Weights of a small multi-label image tagger: 17.8M parameters, patch size [4, 4].
Rows from block 4, named by matrix and row number. Rows with one number belong to one attention dimension. Each number is 128 + 24 x the weight over the matrix's rms, rounded and kept within 0 to 255. All counts start at 0. Numbers have three digits each.
# q: attention query, key and value (stacked) (model.blocks.4.attn.qkv.weight, 1152x384, the q third), inputs 0-383
# k: attention query, key and value (stacked) (model.blocks.4.attn.qkv.weight, 1152x384, the k third), inputs 0-383
q.4:130148115127137082113101156153098120123155182149193104139161111078118143125090155161136103118096095167101114124123166116133115124122141123145112096124160139109112135112120120125105114179115110159097125141104119092112097138166130112118095107138139137112086142126151159138162119096124068097082112144138176113107141146129129095102087149115123155118134108174163084146112119113126136129110109124184136114080156111127112152100124163130102113143169163067122151067157158127159085123163084076110137153154145115084128084109147126100141175102184124202130155126084126146121109117146129104163151126140124128142152128176118092123126135123132130153164111141109100116133106142143126133133199138100136168130104144146113106117098086108122120123138135110096089125126161169131104139123155110106082134090187174170144125140164151143089117126154159147119109144125116118139126134176161158139155116117157140149073124094159104130109098200089163124080110141182138082118060160092163089195127143104080147133120175136131120128108130151109172098123125128121137128166120117153145067151139129111158139119084116148112093136133152110150200098096132073155104144167161132190140119077177108
k.4:127124144106102121125144094137138123110127050168164159107064096091154113077139103145150142141140111133097144104119203109098154124134072131122120126134126132164130138078117105148111130151168141087116144105181143195113134116132101157135075086179106135151124167130126095167108107100082129131135133190114070125136132092113124121134089104124121096130163146112150176133093148073188149135156134117149147165121149158116146146122139118188120137120095134141150128143159166151103164099147125087144124130117172130153157140112124108161123144127084093133112094118111120169132080132156183126106166136086104104128096150135152108115166125184123134150125124141064154104180169136120120039111123146179139122145119159089112137093118097119109129160118162153140072108127124132082129108103145143148127133103136107116115149114144103155121124150122130146174112142129132161073109132131111107099120141122168129139158118123142126125098114128123119159121097144092084154098127149127075149116130131113116178153131138192060083130105131161113114148089136100149141143090155156115166158137118139103100159136101143132154134124102126126101146079123171137152114160131124100139132147142156129
q.5:137129183064132133123146107081093105135111157138124129089129136150112116169146128170117122118159139123144138087108121104113179152126147143138123113165150145117131168108112096106125140141162116079086043127126094128077122108133111113132084168107149154140113124116144116147117098149121101152114119127128145136156146160101112158118149148123140097139154125126125102127124132109096149140109164140123086119139151110104140064086159145127140098167097170109140156115112118142143103127163115099108157127169123111117113109135134153134104151122057161117099150165191146124123139109107137130102153117161131100142110159146142155153085121128113063141117167116137151130100097104133176145138127167138113118123118088127125094101122105130104119123104138142144132103119116107138136104095084103101161157093115086158151150117117117129096102160097112122149150101124114165157113114118087083161144153134123124124091128118123172158117155137162128132119150105183118147120156141172102171150136110137104115142112166131142139131187165168149155121108184176137133173142086111123142133119137139130141131151105131076121129163161138140145138153119086147116140172090138152185131116101109113
k.5:137137079134149154116148129090125131147096103109125085154080129118116107134153129082104108140131129143112097132134149116122161099121112127168152125141148109152148124138128128160134150144103103105125124111051148133103145116154102133151147178098119133130068114132138127149099118073118126157124120141106107108162140106163105108113166157127106119116093185143144129143154101076141133153108143113163133173152113132119162105132157127176152116125135112122130110126114126111113147136122136091132155138117148126103101094148121141108150136125124120125120086094152152162125119108162109121099153126096109123120124123119105092093141151103142115130130108108118170130176120122125121116158121150142144128129128099121125134115101157113121158110144143138095139124136130148127153171082134122085110119105107098168113111144112136117130118174105145122143108101118127150135127163155113149127228114143165125101185131114065139143104164107099126127106120105119144148148141137176117110114173108114149130151095121142143159126110157168093105128091139113156103136090164143100151130154122204145142150142114137127149122146104152135078127121133089143085101148155169146130118158076113114
q.6:163166149171098128137112102140149078129090149147103112113153148125136161103126127158086111146134091124081078132069092123130129150128147111111166118118114081168110156160134113120139123104124104121154151142084102143164131167183097130141089124119168097137132109147103149183118130165128128147137106099130140133109183112150152098146104137081095146092113130144098098095147140147145115110140117123137146134150160121138087170117167110078117144156111151119150124102122105119202129121160153167080106168155106128129122124133116117142126148142072159111122121115129119130144165114131133136103129143110066143112116131123126148136166115134088136146106136129129051154126163161141132154128154124141169126132115130143148137098116140103127158161122098109121142153151129152081112137106146168120123151107143136118149109144125115142126125107132150118119137142122134174110159147151089169148143155124129147139102138129129146169096123152156150173173128180095134115131119134155110142121102084146123147175148090123184120123104101110120147078133112138131125112116091126141125130113142144080094094181161110062141094117137108134128158153144137167151145076132130070101092114105075145
k.6:162131161166130148143132134157100168171137112154149145146137144123131108122166141144113141129115093116054134149139138126127132136200135083140174133122121154127118182124121120139116126089117133084155116096130098117118108151070137114146128118167052108104162117089111092142151124121078150116120175136113116130140169095092092132109129132168114119176128117135160133116156138172157180145123110143153094163074109125209140098184113136122084079110149164112120100136106151137119071100113119063131104145120144090154131086135164130114140136070116132087158175180134106099140107162121112139065095130145138130112123152122157110151115119128130138115175122148096113157121153114134135150133130146107122155112135112132083128150136126105126175121105127117133127141159103151121114133119090105125084111104120141135113162149109092159082116143094091124148134150121151136099136160165097076122109143126087113114136124129143126110150153145117143099148145172142161108061112132135134157153141149089099174142170164136138095105119148124108171083129143149158121120129128102157127142099102171114138117129130171139136106115157139109164070185132112175086130160115110135123143126136171150
q.7:156152148152134114153145108110076149115130143137166136118092155091127108137150148112130095108122128135101134134146103087145166135158101153143128149124142105118133126132095144135121142165098067138141140126161111091112152110135126121151099127113131131161128117145152095088139079174124185160103145137147124089117114102140119093118130134150113088142148153130130126074144118155136146183125158150123110145155131139135125167129135146142110166097122125155183139111139135164123128154147105133093116170104122108121113130143107137135135127140193136128160062109118140135102131152135106067151105158088116095123128126131138143106121143098118091128095138100140133173095111135127115120152122139122075131127130146152131161176128068085118115111138090131129146109115120137152149177122160144105103131110136142085132094132115132089148156131140114110151138128127143089145115140149115154151116127121132086148145160136142146169093156136075093131120115111119128121166178166127102101109127160109109151130117147132135130117123161135089153169133071131131145118159137110131112135158113134147125182111128142138101144118153089121130108150108120134131078112126138108107135114144070114
k.7:161132149160086097141098158096118139094104102115118123090115100093136088117144126112085127172146180141149126164134128141097166134081102135130153159180156155144170140092155157165128134172133160116095094155144166126126106147127081162117158062123120140149178121164158129156151142103096133090162113145112125068092109108137160135128117134115132095130166150147131144096109098115130137102140148083115147097116130119112122169123101130164105095083103148137140120153123120134084080118137115114130105147108146112119118148113114131165145128136138145102142129139124175093130135166141131113107091092134147111133109109129138139147124145166170127109117123099121125139140131156086107098131109136118124126083145127101099136168124144139137116107139155143120093150112122118135146145149146123158157126088108162088103150111148137138138140113106097135134129145120106131158159085150107103140154171123077120064151120166140172140123105156097125102118117137123116113127114131127108134110099133115172136150141139148133127130159107130113133150133143087112122099110094156187123151133134169121074139103165144131135125137142092095128165156152138134166148158120138142094132156090113113
q.8:104120117101152166087117196122082128127111184067110137138147129125116126105123119097145112115138191125128132121104076104137122153132126147137118118160134103064135103165142089147120138093155094146152129126151131095144079093138108130117093149089158089174128184121070144147167128078091175150149092104126090142127129143172102116138156172151127107095157123112115126182128105171143138075136115158113077144105239128115097143154130140146125111152140072113147177069095105133107146128134143151098102137137135140099142089096131082109117163186095114100124128132123151077135152141127123126151147097133139163150117121110137153089101148128127115222111163144135175152149107143152121177087121136153171117148085153146151105128151154112140106132148158126134111127087132146140079140106134094142096135109197138137130135075119107126172068069139126121075131127093112128068118121140101101131134159136117173136157182160072134140141166120113094141152100152123141100141129143086142084123119176113194147147156155107150132154151117147107168103102142139101115093110080126104173131138069123076136137146166138100115101107130178148139121121099128113163157055124103146145157089118152151
k.8:177129188117104166119144152125110100099138105122105124157087132115110100113071117074129149112171132118133164154152086147159113125151129135149152134119125164143148142126149120138120118159092157099147116122120159141112116125119123123119159148114117148150111152129105092177118110122143092124133083103137153167145112113088162154124146143094108141067150152118149128137077123094134102085138132157128131152103174147145128139122172149105129146129111096136107110120141126140136138125102103094128149096104128103167126113123137149150159094149104123142131119166148097143100135153148183172091202117113136090149146124105161106132143074126142115132094160118150073114100106154090106122100151133136096152084115121112128146156122151106106141140137154143146126129189129122103100151124129148142122117171081115114135097157114150135162140169116108101100139133156171064138140131117092155139166129094120144163109102165142128141134132175130179139098111109157107138102141099085116115121110134112150111135146109176112142114075134103157164112091100120139178071110128109076113203115113161062096096107134122149114107156102109139156140179158118183167142108145138161106169087118104106
q.9:183126064078131117149090157121083119139147161086174098087118135090134118159129156133098097113141148117117093099109158160145167069117162148141155131115111190154110113113141100156125146188109079126108100143135154156120142169136107101102169109086134125168144122193132165117115095095103110104106165144136155132180120154134161173132139100099124094140114088089124116080145178110129105191168105125115115116124131099135124122128127153097119138140138038103140110156105139154092128114147145110162186151141214143131159151139129141077186105118121146088190125109164135118074107124079107108109130147138101098166143126140124142130123143133177115144094134096171139139111133124147114141124137153090122095112149131096103105126127163119113091114146124152131110131129095086139142154126112105143104143138157185148164163190151121125106119154141134103149142077135160138161075122094165090158111132110130088153145057108140156135128111157149144139126133138112096145111079074160141152150129134100148069131110121073126108130131151109122069121190091102163133114165156108094099098157110145117143131141149141140118109169149105152125103125142102133106103141115154143125116163151119140
k.9:186166114118115152144175148142099167167112122139073071095125115157115147133147079165166116121115141165130146098160125112126168128102144141143155140136112039110099117078115095097148173120114110157096181144111087116110165134044143100138163186160128126117147116144123090168093165133090125093153139114107143107072155104069138148122183096113154144113137128130138094122104128107118085125112124144084136086106085126142147152121089124149103126148131157132121101154110134130114130142124120164160153081098150134143155142141128151096152102108113103164201141133125158129097111121106148129124134131096157146111169166105147162093111142103173115113142134106078140116140131111089191134154102128114127087121183149116135157087147118115097144121152127150130091122139165102116118114148095101101137110137113169147129152150168113134111092140141130164107157121155142146156094156117132116110123150127116159131079112116141154122178132112119113157120129100095105114169126135124080166132198106100147126124125115166103122112150108125125131142097125151147115153102095104150143111141153131162097210103094156125113153187164110099118128078124075146139094113117150156142118205145115124
q.10:095094073085135165172124090119143124142121140117125139098136130109149107143102107120098116122095171088128118114135167097124134153104132123119107175136097164152124109137113138136170178142109140121120143129147140141089140099104114142116106154104164124129127137116177107137133116179118144131138107121122123141131174163131124146129133123108125137148147107137109136100098172158171161163121127145116133122079117162119123098111113139125148122120147145128141116145099099128105144137131109153100150085063133122117117141073144126098133150128164147122158125136159134141118110119105136139097180147111125125127096144137129143123104138088119126122063149096127149153113136106108142145116099165113108130142090094134177172132130149104141101119129135135142132131109115163115064130150098107131119118160157150163122129144089111161114109139107133140110171126118126153146148147127130160094068153182155138125105133075128140154138131148132126124090176121090095156137139100114116150114157068106128103102163103116127130153087128155153118166135174147119124074126127103137140170112131145104156148096149100122101134156156062130140120152126082164157118092147137115104165154150105145
k.10:106110104120125129157137115146175189166132143159131129125135127095109098123115113182130137099092141104109111148135108131130117140137160117121128143138087129132141108137139149160127134111095124134148145084163126131138118110086079120120148150135153147121060136119129130140064143098121144153150166116187093103118113101103168131123102122110127108063109100142112122081119080159125119105149119121133173125156135086168128144125112100123116125139155146094116109141122099137126131104130094110116168091127097110181091130153156142077148145136124106107160117114159150122135125169127125130096166119100139140105155164114201127154151146104178119151109122144095136138125148110121125129139140117107163114168115136172107126116109135097109145088148130120094136137137132096086111137090129137095144121132119136155131143156094079121144099129101150119186131105097115112104140170137160201125150125165105154126124111167140059131133119146111149111128125116123141130126160148129128120129128163141148064127148134114140158127119128112162128135123118139120118150108129156120137124160167213143107142100101129132106142133168131127129098137094109154138125148151105145083122161123123130
q.11:132139089192098136138121122135137073123104137110062100125112156127135161100109143156120115133132137159118134117118106134129122184127162119139148132115114098148093155144110123150139123112149131067172164098118143115123158113120108151096136166097113114144114124131161131153116133124147135175156056149096120129108128087167136145121105171125128125084108155146166107143143118092126092136197157115114145112135164135124107130102156123139121147120114128141130104143112105153134164143151139145135122092150124124131090159124149152104114163132119113176101178120137111109164152144159125122125095128109108139121118114095163107152181107125144163119107125128099134108214138130138144119097131107131163127153095093134156140133165125154088138162139155157135163114064142158112129154160129122146110102066118123116088153120106122161128053114111135142165153105107137161139137124134100117116114145147111155137123141109105063137130151162114098099108090106141122141134093146157108097154111121143122130122174138107124138110172140134165104122112123109105131131116115140144128097119114087128132161125125118106107101122130102163114192158156131145130142154093086110109137091119105122
k.11:102126166124111090102102086127129126195131171137132119146080120149120122105154165092107140141102115129145122120100073150139161099123126095126171146141133198101110137126113099149106101115119162139134125099136118137167088134139150097165111122176124118108085090088104098120127128115143141149117137132139126115164152115139131105129161102118110134112151156099135085127127128136173119143124117148098132151131133151142133145104147101173101118101133154137106127138133130151113130107152119047104100129134134153124121119134132161098151137096132135109104133129134145129133123142098107114132132131147122101106148106144177110155137126124141152145122150148146147146095129118142101104105107109152162106172110116157138137171126104154116134118098123124126163142119097156134134186121152127129133151109124141099122129130141134159176154091112124116121148113092106125134161164110127125144163129103156090137119120098182122137135113142158144143122117131139125111146136111142180159124107141169159105116117111075150132171095130141116153151130116124139111117163171135122100124123132106119128155128095130121141112126144149126132062151111095096176101144105142141156120087100169150
q.12:136115156077163113132115142117126082128138105096136137090123095154132155113088130135116144098109141092177135107140100126114153107116129118176149125136135179136162170138128108106110088145193135139137146134158130166113135108091121087149115127094158161163110158105150122137138127140144113122178139136136148134146117141128117145112175107111126114122163111125089172164109152101145148180139132148141137113129181091172137133111135107093118111101135105129120153108109150085094077136135138134118188130126153126077168124115147103189109093127142119120192149107114090152098093110155146088086117105140114132149123124098085086136123107158143118111115126132108168078140129113133099137132104174114145088117128163100143146110174058115125064129166138161124111114084127135123160090124176149130149133121120161123206108140100059145090103176117145112147129123166127100130115121140105105122092112119103122128120099122120136152108127167155135073134069144142105131095120152135120098105146123097194138120121135105136135110103105136161125158124133129161144124087139178121146180096103138139157095132168129126118138154114089133130195153123139093135084186156097130115111127112152158
k.12:099145087076124126082136126107140158126132094137080081162111092139098136134122122151110155096137139142138155120116098118147155116080160144106121104136130105141136161125198103199119134112086166152155125150109136143130122148092161119083117144152105095110120091145147116186091129184133112156120109128132129179133122142111108152143149127159157101133155101121112140124128127110123133112110155164110117081139109146119073142132123134137115139155135103126120142102118122122091146127141196089130115110133100115131130109146137171158147125118137143109098174113091139107133146110108130127125183084136152096133127062080115122100129161106096070115157131154163148139099125103131148129157097150122165124118121115146106154082102094100088124110104122112115137077097132141150118187107118084139117138150151132150157125199138109124141137166154106167156163153132121105125134140125134067121156119108165159102184127104135173154065124119118107150184134123119131151077069132102133154060170119133148147101094158198125140123147125139144165139155122132147172125117159137128139107167134123135162164099158159120122144113112135115089130146148174139115069141139107135140119112113111163
q.13:122132071136152122074132105096130142130160151127090151146110169147117177115156153135094135157094114188148129145138130104128119112136150138089152156129102082153054099144159127130146130121142149135188154114128135111126108130175135122078127145152133121129116114144108135172098112184117130169105104158202139146121156102155165112099092111102105153092094133142165168138120103144134133134120137104135140093129093175119080151151129114126105161174127127129131130107163135139158163134108160104133147138154118100174126125111129124111124170137100171158127100142139111155125137120107184144096070119096078137115158098162120111121189121124183171119145120124134130102128141126132110084103129122118175100151131109115150128095120159114082089151125092140147127101173147133153125128130114138183184097106123119060082116134115134163116099138121109135149142129110196155136138158120116134116111124127128134094096114119162133114135140141143150162133120100097146116097124142137096084134120138134111125135100095103145121086168138125121113155139064115107125106179148088100106119129112104112133101151143114094140143151107159127120176129138178135130174097099125115139138108120143149
k.13:096137136137115089122118092148099143103141112143125139149149118108163114146103130129183145137135103183130118120096130145108135124131139107172112107088082116127125155177121116137135105119172110147137110137140124118093122120137144133152127125140129122122075160120116152129130148157117143135125138164108176185157219138114116127075107207092118128135138123099114113138151146187145116107124107151177141169084072160130106112083162142143124102172132172150121142085160165111137105151157112132098125111138137154107135129151102174124142093127126128094138153126161118130120128128053122118153098094071131103114107129149124082152087120098181155117144140138154089126094130102152129144081127114105099166161144107140141145110147156179116128122126109128122132139100123169147149106124133108136100108146125173104113144123117100142103116130137124127149125128126082166137110111136147134138143112116141094136116167113150136100144137160096157104150137134118126102143137127123133146115131144130095138126124148111115130158102138173121136109108164135146099116176168067118156115144135117094147122151103136122156112145122114143132097108118093124108161136094106121128178131171135133
q.14:106117085129152142121104144107128130165114129141095146122122139154126104147125125169147152100127105110123124121124118156147107137121139139103149168117132115077094131190158130182139125096176115098147153110163138150094149142096129124147122140116098117138148173119160155168117129115123114126166149126137118135125120127109130149131131139131129148130122110141112098134105118107133156111144112160162161154144145131139130140150124169115147170132130059135146100138110085133140158143080090156126162121101145126124159150122106092145124144118148115114160132111128061100115110122151168092113141098132111145186109147127099121126129145093122126117099125176157122148157157171132144118109148124136114138133114139125136122134131131088103106114120111135165126141100128121153143121140122150119094110121144165106139109126125121125111117104149121139116124124086125106135141135120170113133136104182085150116158164136101112110149150088130099147122104115148101116138149087119136103120141113132144124154179114120093099133168132135143090158126118117141144106091086140130087129102111108120138146089138132142100149102136123176087154128121154166121100078123144101119071111143154138
k.14:133150116108134113119087144126142122115160135141122125162160109158118107101067117160105121111115088135162136146149079131141142127115116109164122140160101105144098160130104125131152125111102108186206146120154123159138115139106127096115128138126148173121129133110138119161138112163178096110102123139123101107099155112102135144123089130147139151139155150141141141132108134124124135151116110180156127131148105132098101116130101152109140112159135135093084131141073141146155111162143091119157136115122110135143111138145127136111090131129134134128157167151102159116140118119115122122087191119100141134138136120110124167139093136145109114103100162128139069106111113105095154127098134120115117134114109123138141123135130151132130104141136129117124083173153103133118097148128162135151131128138135140117136116151172124139129130173132148117090159149131123137127143150144164114161073121121116114160130115127180150107155135133118140144134142090104103118116116111112147096112134073149149168135119133087153122166132143072154177116100128146110157134098094095124092138133146146112104129116145151123110108090188118143119106175103099132129144088126126133129122103142100131
q.15:089110111142107114159103123141130154118051147151163121158095101118128119131143147087128130122163150110113140124136099103136111170109129082127155117082112122138138126110104084092160163136143082119105157133168126111123118169096162082120088143108104097138123140132110164166130150097095157116131118172139094131099149122121139118091102124107128106166153134133087122147074176172177116142122138142149141162150160139123181122143126138170106176088121136150102136124202145069156104131096135201105150099152137160170135154138118090160128133117141128182130098111114125148061121113147146150126154120167147116159141124138069104147108096135189102095146138133125128133123116172087132167150111078130125109097134125130108112120138129110116117151121087124142109147160142073128098101126149133149083125183170096082089130146083146121099135095147111139118165088162031182161124149137132194116146112103107043179090120081104153114106141122104183183109193135089131129173128117139122096152121114122052136106154120151117088174193160148141138100135103133141161121173153131112104109135158109134155180088108134134136134123133141137162129106114146152148130086116128076099155086136111179
k.15:131143161119114127101075124140172123119094138148116118119146046105108089130095129168093163173107086140069130139149147115104146106130137156143154117128087065133100087134154117166126056145112120123076096104154101100136115081109141057099091152118104151115122101164103122107101162126117118126132116172104111081132142073050115140123136077149168108124164144113143124118196144171158150160144136167133102176130088143163161096144096113111140130139169154159084140158131157121151124135111140144165100148147163154158147126139130166130142110169162160187148165165134117105116091103158151157157130098132141138116092091135137152194137086144171089134116118128135156127131113133104147166104133120134156133101135129132137083118129148146111131102109115116117128095153094124161109121112167142102153094135130118144118097132124124075124101106110134115124110131133095122134141131099151158139096110089166114153118123083115096102152100110153093120164071123138100091110151165113090141117126145111127136139144126134144139150110157123139120150197086148160116131133157098108159134151212211116148176157141115119155147129147120151145099079077119102107141158115137124118126155188086119
q.16:092135123125120144107139100136125118144156123123100132098157144137130084170133127097168128138079106131134126142152149115115173108093157137120093128157130119093137130120147121119127112095164154111129127131128107098104169094128134138124146134149148098132165121145099114127120106132130156150162118156145140127117161100131119127140140133144160128171139118116147176104120125104142160133112132112152129127171080117147133152137126118106169136125106128123140095098121145074112099114110108140117129109106118101091126168169151106101159102147143144115110155127120096139114159118111153175149107128137128121130105117128124098107157137120141057123108143133140148117162138138130138098127104147144112140088121142139113108117096142138152099111120127128112129107129140163131117119113123107112134136117138135114121130163126145116141115130175092122136161129106126148140137104101118156139089126164124127125145141166111132131114134117110084142135132110117098118141175147148118120143133150114103125139143133112107119138170152139135138129178107148118139138143123116119094116142096132179140125152114116103100151170128100141134160117101108118128143131126124099168134118121095133
k.16:160136131155133118110146159134120146131151049117112130140109087127118129119116124105083123109106082115144128143111128137141141097092142138136161116138122100084196126080164123180146126133130128129111115110128105143146142106107101137111142170117144180130140103136113136173112129119149121135131168155139132141094133109129145113137150153113137090103111137124135120139125118122107141144089132169142125181116113137133125129109115153140148121117113090117150138145095137155128129132156134151115124128128098129159117115130141161157113174111166171123092117122135110140147124098109141120155110151119112085146110123153097155132135159122170100109104118121154121110110140111090145143138120132102110143125150089150137159104100138106129145099130140103110094152143126136118145171108145098110098141101130136134137135166120174119145099135132148114110137109097113120115116144124149172130113108113147147128128114082107133123103134144109124109161115152135147148126098147139142132129143126126152111106129142154112156119114138099116114148130122117093111124115166130116104127176116132143105109114137135112122141126160102119149134167150121108130113132105134181125134120148107097
q.17:126143120154115111129121122152145151144123107128156049160131093102115125130163137150124157118145142128154130134152125121145142101154126116144145154100138133127131166145142126139153124125141111127092094095124117124154100126123138092096124149111146159166124143091115121145129127113104123097095113118111100138119102132131142144120165145154147111154134097099119135113110134113122134180120144106150109111139106130142136118137150127158104134089122164144124149142159147149086120140154110115131101116110139142126134137139139155134117075151173140138113086112146113124111156126132133121150095131133118106157164152120148133149095148130150184136144137153132179106090158100108125151086147108128117129109154115118109151156105112130133142133120055131129131176117133094116111107142120154118141124147108126138119128122120121130123124124111130127157110120151090149092105129110128147083126152105166076107114111097122107095163096094120133134106105127129126143156154168140119156135107132105147109131127127088124099139170114124118135152123130142120134171123136163140144144143121143138162124111126128142130147121121115112138159121151135123092132131110139154127116149136145081
k.17:095154113161095126127152140128106115133120157125120081118155109127103126102149084157124093140179173111112108133132136136098163141106112146121099174148149097127110113115168146105130112121135141149104106163111090117108131124135147131124134142127094158159126131152120166148203154124078149141128093161100113071128095130123116138145164139123151126150124147133108132143128167121120099122133150125120142110138111117087090134132145141093103172130115111148135130120125140162091124106106100143138118141118143139100114105140125184148147188151148102132131092129129138152121133142138110131126126118139138139135143122182146143110142141112101125147124156122150114181169117113124124133132124128135160108136111132138106102117106100100141116135152127096142111113115133134163112093102114152136149140117124097146131141123147083111119148116120162116118123157111126131147109097082115148126128137116135139072124129079131117120098104115116126131139116165127114143091109168086164110131156102138150157122111177139138169107136163138128107158144152135100165147128082136163135105116124182125168143135165135138145117129123123108134153113132115090138091121155124125132112179092107138
q.18:129141106099137155140114093109153128092161147096097177109135148154135132138159124089131148155114112156120126109118128126150140055115125162138143136114116151095144119150128126137129116121125086155149092120116122103123104130132117152139116155160110168130149109145107145119145118106168144136115112129126146119122122117105162153135113143143123103138147113151095156138099133207141129146103127117125141118091058154124112141148076110129105136135137126103188143116161105113136147145132186107124152120130127113156160151140138194139103140137162145123124149135146145120166097129095121094113138106103099141124127147139146074130130089086145121085115152108130084120119104071122107135158112213151099134164095182114154115083150147114151104089169191114122142164166106149156148102147174107134109114133096132093138107112086136116110160180170115118108068081172172149111139130139064111149144096110132107125149125168089115134114122170130175093105109179122127091118110121153125151101113129113126159137121119112100169144137117143112109128151140103172116127140109151065120144157135134129072101100115121067130141185140120141160079144124128055146099141164127168145095152131077135
k.18:110133090123147129134101114132093146148150189093124150079112144144147106124068172135146133127144181120182110100135132122122128149053154167144145133101114121120156158113130132134097142068116099123163128107133158129125102124096101182133137076115129102140095104156131134112134173136109188187141162116156115147152132146174145120139126118125133109086112128120156120112135106162113106128130074134127135130134118136151121124119099121123118141099159139134154170110128164086126127107155119154152098098119084103106109135150144141124112137100171142165146170097149138136129148136127128111164105160138067155057096164110160111129101119101128134138110145122121111122083114131143128080152123116115148203139102100101165140164169151056143082132137163133111140083133168141180122143156124091070148086113073153117104148084157137131098079129131149111139144133136120119143132108107139170146116144067102157107135157123110144144095118138108129163147123135126143135158149126139082137139131149098143089127127146134125163096115094104091102113125137168147115109132098117095136081082153127143128173114142109134111157169110121136156148132172125141136126141147155140116135115157158148
q.19:120161143155111115109130111127106137165099178137122107143129154134123114108113099118157135140147134198127152118147150096138152115130144116108114108168153100072117152107132121158085123145134119103119144130112075129087177096108128124104113132120146108105168114142131118095171101164124075124080102119146148088097152088144127060140146148170165173141114088106147121097147127169086163146153139129103152102144093082122105135115134110127112108075169165139120109127116117111130120146112098123132066150139100132163149181117149113127131105097166158181126164084150113073142130134112118135122109138132167116122128131163115161132149092121131126117114156124130117136169129127134150119109105059148145110118093094161147154140140132166130143142124110122134129089081131147140119115136144126130131127129161078161118141132079171135126139070129132119152126137091150144119137147128123108170098138165122146134128129120157124135076150161118127076134143093177104158097144134150122159135108107134151128102180115099094143138141111162102149099169161133091128154139152130136100106139189121142105148158114146129122121171103139104191156118117151144124140109131129137089104104117094146
k.19:109077168173128073122146101155201132123128121093140128154082132105139132129165106103126106097060101127112097102103127152127121122127123093106130155129133114084121140114135125162098107139106154148166105133094128147094138124125059108105148110130129133080116127125147082118142113095096161103131165103120125093136092182155103134146123136123115136158102158126155168136108125188140129107126088159152102131147157158178115123109141102122117179091109103106114138129125109180129128153111169101140106151155079130153144101108109151107109143104128153135145094114128149129188136090127095131118172126145131123126133140118088150156141171111144148142131159146121186119107148119127123132136141076147097137153148159146115169154127135165137134136144133103123118127133120120177146132104132097140159122117122140108149153132130167140140140133126123091103180137084120108126085140159114125149096155069118155123121089110108094170106114172112125136128097111102116140127112152131141148129099113135150104138155102137133141121103135156126133145154138132097130115161175154166122121117115113164148101126080099147145126125094111105156130120085112117165128131124133127135123128131108162
q.20:103168106121124127097110148161081095104118114100162099143136112101105118116120146101139150123102162100134133134081136107145129127164116095099148092138152073124096130155175116164137156114117130114091133122134075159124139129160160126134148158085163088162092095120147162178076132082117092102137114081114116147082129119106138110102133145135134136123125106140128114120139160127139160123149132139140142139104097096140109120125115112150092111146157158158133090141133079147145124158141104106130139131167147124110184128124138181154149122157187123092160134148155114127115106152099124130146146166097113137146138162116119168131103106168177120177167086111142108111124141162167114127118145107144079118124112079164140116185106099132204139121167099117120151149135121077116136119132090110100102144138094158150133126130148138109095093085131140173165164091089059125163114194145171138116129110129133086123074143124101097112158120136136136128144124173099147117154118174169138122151108124085123125166161110133140141191159100106152159073137172144132159161099106072148143076152147137133137146127134151114119127141172161132174162138117158149135108097114177106120112113095100136
k.20:149128100123147130110154116149159111133178116150102162133118151093082151154211128109150098114145079135074140110168154122138082142120108122144139177121114160121106159113189102155148122136138120121118112125176129161108144096138157133096130158110129150161138102135077091147161093144129094127114098117121088076097103128109081160137130086188148093148121120129151115166119133138095164060162156132118143187127111126114096128088102128131110201157144107134114138125069113140147134125107152138154134101133158138121106106110126146135140146115125107181141100127123144163135107127161146121107129136113120121144189131149182156122147068123122079166161112089100172111135181125089138136162168152121113096165098112152095154094108095135128135113103129141115085155129120110126088184114149146143179131102122131116163160152176148121102106147101166143087105105095122088144094122122100152157100098148133159137114123092072100115138129144070151108168105135136146159146126159149149122131074096141124131145170123132133127139107116085121145092109140135097128125140129086142138103172100134126153160112130124112073095125140100119126120141128098186110107135128154095131124109160085127
q.21:110115103161119124134139097127105153104067139155089104097121188107109134098130158135183134122115136143122084102154095137108139118154108138110143150125141142097092110136095121148147169120144148134145141133062165195107130132137119087109163122137127125160141088168139173149127145104077171144161130088087163124109147129118154150169123110121051112106135089112121102176131133110133142086140141139123105114115123124095104086118148099111124152150105114115135071115080102144137137118145166080128132136163095164124110149120113138119135169138163115159124109125080140106150128127161134099104074154114102193136163121130128143133156184127108150126107144135114143140156120164172138129068110097074142123141152046155126083113112133124109123158094136102131084139095130119139131159103139119159168128104138167143159127137099150118112123117147140137158132104099070112098091129138122131089074147148133122127151153159078112092191093110171128136163131134148163147131129137116156157122071153144188131142169107153098162118141061145120153120093172107116118138158147155131149110131100142105167159135138154136119134119198118157117159158089139166130132073104128156139161147150121113
k.21:153189126131171157158112138140097098148142168137076150150178139105135108102119123107153151149137080156062125125140113125148141103125097111196146169151147159101127130142102143122104136110121122100168141095158086140133107123108138139154133144119122115144102135135119121131179113137097156110132126111213141135157159114124081112109132150156132156123143148121148113165121119086143124128145114103079074112114154089125144135156125094114080107137126090126095122147110118134099130137120135095102164103134128129127117149107123102136133134112123116128166091117121171126138079180123131150097135180092128130147151112078186127122124106127102139097140154100115105150130154093084140104116164130143120123134158112139145129128196092108138148116138163120131123154131120135089136135141094131132140132166140120105147137108079107158139149114142109108142161124128126144156090139122113141122132121143087104127077091147157140112133143116153132137093144129120152172112111132134168106127103109122137163147175099122172130153103109109126146114100105137164104159125131130101130129106084122132133088162143149154108111146155133120163180142122112125130100104152161127084135146127090176